From a checkpoint of a small sound classifier.
Data: trained on single English nouns, adjectives and verbs, spoken by a formant synthesiser in many voices, 78125 training examples.
Rows from block 2 of a small sound classifier, named by matrix and row number. Rows with one number belong to one neuron. Each number is 50 + 15 x the weight over its row's rms, rounded and kept within 0 to 99. All counts start at 0.
After each neuron's rows are labels from the 100 clips, of 14976, where the neuron reaches its highest value: "responds to" is what is common among them. Only what is clearly more common there than usual is listed. The data: single English nouns, adjectives and verbs, spoken by a formant synthesiser in many voices. In brackets: how many of the 100, against the usual share in percent.
# fc1: first MLP up (model.blocks.2.ff1.fc1.weight, 512x128), inputs 0-63
# fc2: first MLP down (model.blocks.2.ff1.fc2.weight, 128x512, transposed), outputs 0-63

fc1.176:45 48 74 31 43 46 28 53 59 50 47 43 91 30 52 64 48 58 55 59 59 47 47 51 44 51 45 59 70 47 39 38 31 43 41 54 49 42 43 25 44 42 61 45 22 21 46 56 69 80 38 42 53 23 39 54 72 28 42 46 74 34 56 56
fc2.176:41 35 36 52 55 59 52 50 66 72 31 54 34 74 41 46 69 44 62 47 49 85 41 58 69 73 41 72 35 59 47 65 39 50 51 79 53 30 56 68 66 36 29 48 47 33 23 52 38 44 88 38 42 53 50 50 60 32 36 67 51 30 51 39
responds to: /ɝ/ (98 vs 13.2); voice: high voice (79 vs 25.2); /ð/ (27 vs 1.8); /v/ (26 vs 5.1)

fc1.6:23 46 40 47 67 48 40 53 56 45 52 21 29 56 29 60 47 65 55 46 68 56 69 36 48 37 47 51 37 62 47 84 59 41 21 39 41 58 37 42 58 70 45 43 45 46 47 50 61 50 59 44 76 42 46 46 39 31 59 51 45 31 25 60
fc2.6:47 34 54 52 41 29 51 52 61 61 14 68 54 32 77 43 30 51 63 56 49 41 40 41 52 32 34 67 89 18 49 44 52 29 62 39 49 27 55 55 43 69 54 34 36 48 73 30 61 55 73 51 54 25 73 26 65 53 59 64 62 74 32 53
responds to: reverberation (72 vs 35.4); voice: deep voice (57 vs 24.9); /ɪ/ (45 vs 14.1); /tʃ/ (38 vs 7.1)

fc1.268:35 61 59 44 41 51 34 80 35 99 52 52 51 48 57 71 40 51 75 33 63 37 58 40 55 60 60 29 60 36 44 39 52 53 66 29 26 37 37 23 60 59 34 44 24 25 47 40 59 55 40 42 48 86 39 44 63 49 43 59 34 65 35 44
fc2.268:54 51 56 72 31 42 57 46 12 31 67 52 66 71 45 45 63 52 47 62 62 56 58 34 71 37 34 35 31 15 62 79 31 49 31 47 60 42 62 56 27 60 11 36 39 51 37 48 62 51 74 51 60 51 67 60 55 34 44 54 27 55 43 32
responds to: /ɝ/ (86 vs 13.2); /f/ (33 vs 8.6); /ð/ (29 vs 1.8)

fc1.302:45 46 69 32 32 50 57 64 54 49 49 40 90 69 60 47 43 69 69 23 61 26 64 48 68 57 78 59 80 44 24 55 56 14 41 47 30 50 29 29 78 49 47 61 42 36 36 59 48 68 38 32 49 53 35 60 49 41 50 71 51 62 58 42
fc2.302:39 49 30 42 40 70 37 40 44 42 49 36 37 81 32 38 67 39 61 61 33 61 41 53 76 55 52 59 52 76 82 68 56 62 37 72 67 60 49 46 48 47 84 54 42 08 57 36 22 66 60 24 45 81 40 74 43 61 47 64 45 43 53 22
responds to: /ɝ/ (99 vs 13.2); word: sailor (40 vs 0.8); /v/ (37 vs 5.1); word: river (34 vs 0.9)

fc1.498:41 26 44 28 24 42 63 79 68 53 51 38 50 32 22 37 61 60 70 54 44 28 34 46 65 57 59 24 51 55 50 68 65 56 28 53 32 34 32 48 45 73 55 60 22 35 28 55 69 75 78 49 60 37 25 31 48 44 44 55 55 46 26 67
fc2.498:69 54 61 38 60 60 78 43 52 40 24 70 66 14 71 69 60 60 54 45 40 70 50 65 38 61 41 87 51 28 45 28 53 47 58 55 46 51 61 54 47 25 52 42 51 34 25 27 54 29 50 37 46 04 38 47 66 79 61 30 57 64 39 59
responds to: /ɝ/ (96 vs 13.2); /ð/ (52 vs 1.8); /ɛ/ (45 vs 6.6); word: brother (27 vs 1)

fc1.41:25 43 37 46 58 49 48 36 66 56 46 61 69 70 47 49 53 64 59 43 76 44 58 47 50 55 48 39 57 66 44 28 46 30 54 25 49 57 48 38 71 35 49 65 48 50 36 67 45 63 36 49 57 33 67 28 46 22 16 69 31 42 32 37
fc2.41:66 69 45 49 39 63 48 34 56 36 59 40 53 53 57 53 46 48 56 40 66 67 17 74 48 75 40 41 58 54 42 54 22 32 45 48 55 43 75 55 53 42 48 41 56 82 60 48 42 52 29 49 32 45 87 53 42 59 52 48 48 36 48 30
responds to: reverberation (61 vs 35.4); /k/ (51 vs 18.2); /æ/ (46 vs 8.6); whispered (28 vs 5.2)

fc1.229:42 34 50 44 33 34 59 47 51 69 38 46 64 28 55 21 86 77 44 33 51 34 57 41 38 55 36 72 43 44 46 36 47 63 64 58 66 48 42 39 69 66 25 76 48 58 40 58 58 60 48 59 14 53 46 65 46 46 46 67 65 30 71 85
fc2.229:37 38 52 28 38 73 73 48 46 33 48 42 43 50 43 22 55 64 46 39 72 67 45 51 37 45 39 57 33 66 46 79 36 68 68 82 56 35 52 47 47 38 36 32 26 43 70 63 47 55 81 99 38 56 54 79 40 37 65 56 60 56 46 45
responds to: /l/ (85 vs 24.5); word: girl (34 vs 0.9); /j/ (33 vs 1.7); /ʒ/ (26 vs 0.9)

fc1.204:42 17 42 38 49 36 47 47 68 66 52 52 71 18 46 53 78 71 58 37 67 45 77 45 49 66 49 85 42 33 46 49 48 20 68 34 64 51 47 24 75 51 22 72 46 69 47 63 56 67 54 39 26 57 44 62 45 46 50 51 46 47 62 65
fc2.204:50 36 28 28 27 65 62 73 46 75 55 49 60 51 46 39 57 47 53 20 44 71 57 62 40 57 29 69 19 41 41 42 51 46 74 68 45 56 44 38 67 35 22 63 26 50 57 41 32 73 68 77 39 56 39 62 36 53 59 65 63 71 70 63
responds to: /l/ (64 vs 24.5); /u/ (48 vs 6.4)

fc1.196:32 47 41 46 33 16 47 63 61 71 39 33 37 58 54 40 70 68 42 38 66 26 53 24 61 45 46 65 36 71 58 66 31 53 53 31 44 40 24 61 61 54 38 63 72 55 54 52 41 37 48 48 47 19 49 28 46 35 46 47 59 32 39 42
fc2.196:54 72 49 54 60 65 68 32 52 37 39 76 48 55 72 57 29 45 51 44 34 67 31 45 37 47 85 56 58 54 61 86 67 36 39 50 55 43 81 58 31 46 80 37 57 32 43 40 51 27 40 41 63 65 66 37 43 40 70 35 45 72 48 51
responds to: reverberation (79 vs 35.4); /ɑ/ (54 vs 10.7); /k/ (54 vs 18.2); /ɝ/ (50 vs 13.2)

fc1.317:51 53 53 40 28 24 56 50 25 74 60 65 80 48 49 42 37 51 50 31 55 38 54 57 52 69 70 34 66 52 28 54 67 56 20 43 61 53 43 56 46 64 25 46 47 61 48 86 39 44 57 63 36 57 55 51 71 47 39 56 43 39 48 77
fc2.317:57 76 29 51 76 64 54 27 43 47 45 42 33 57 44 48 38 36 69 63 56 49 61 57 65 55 61 62 77 70 73 71 35 53 34 78 48 42 68 55 46 64 53 38 48 38 61 78 36 26 72 23 53 78 61 67 68 12 52 53 26 63 42 28
responds to: /l/ (86 vs 24.5); /i/ (81 vs 8.6); /w/ (78 vs 7.9); word: wheel (77 vs 1)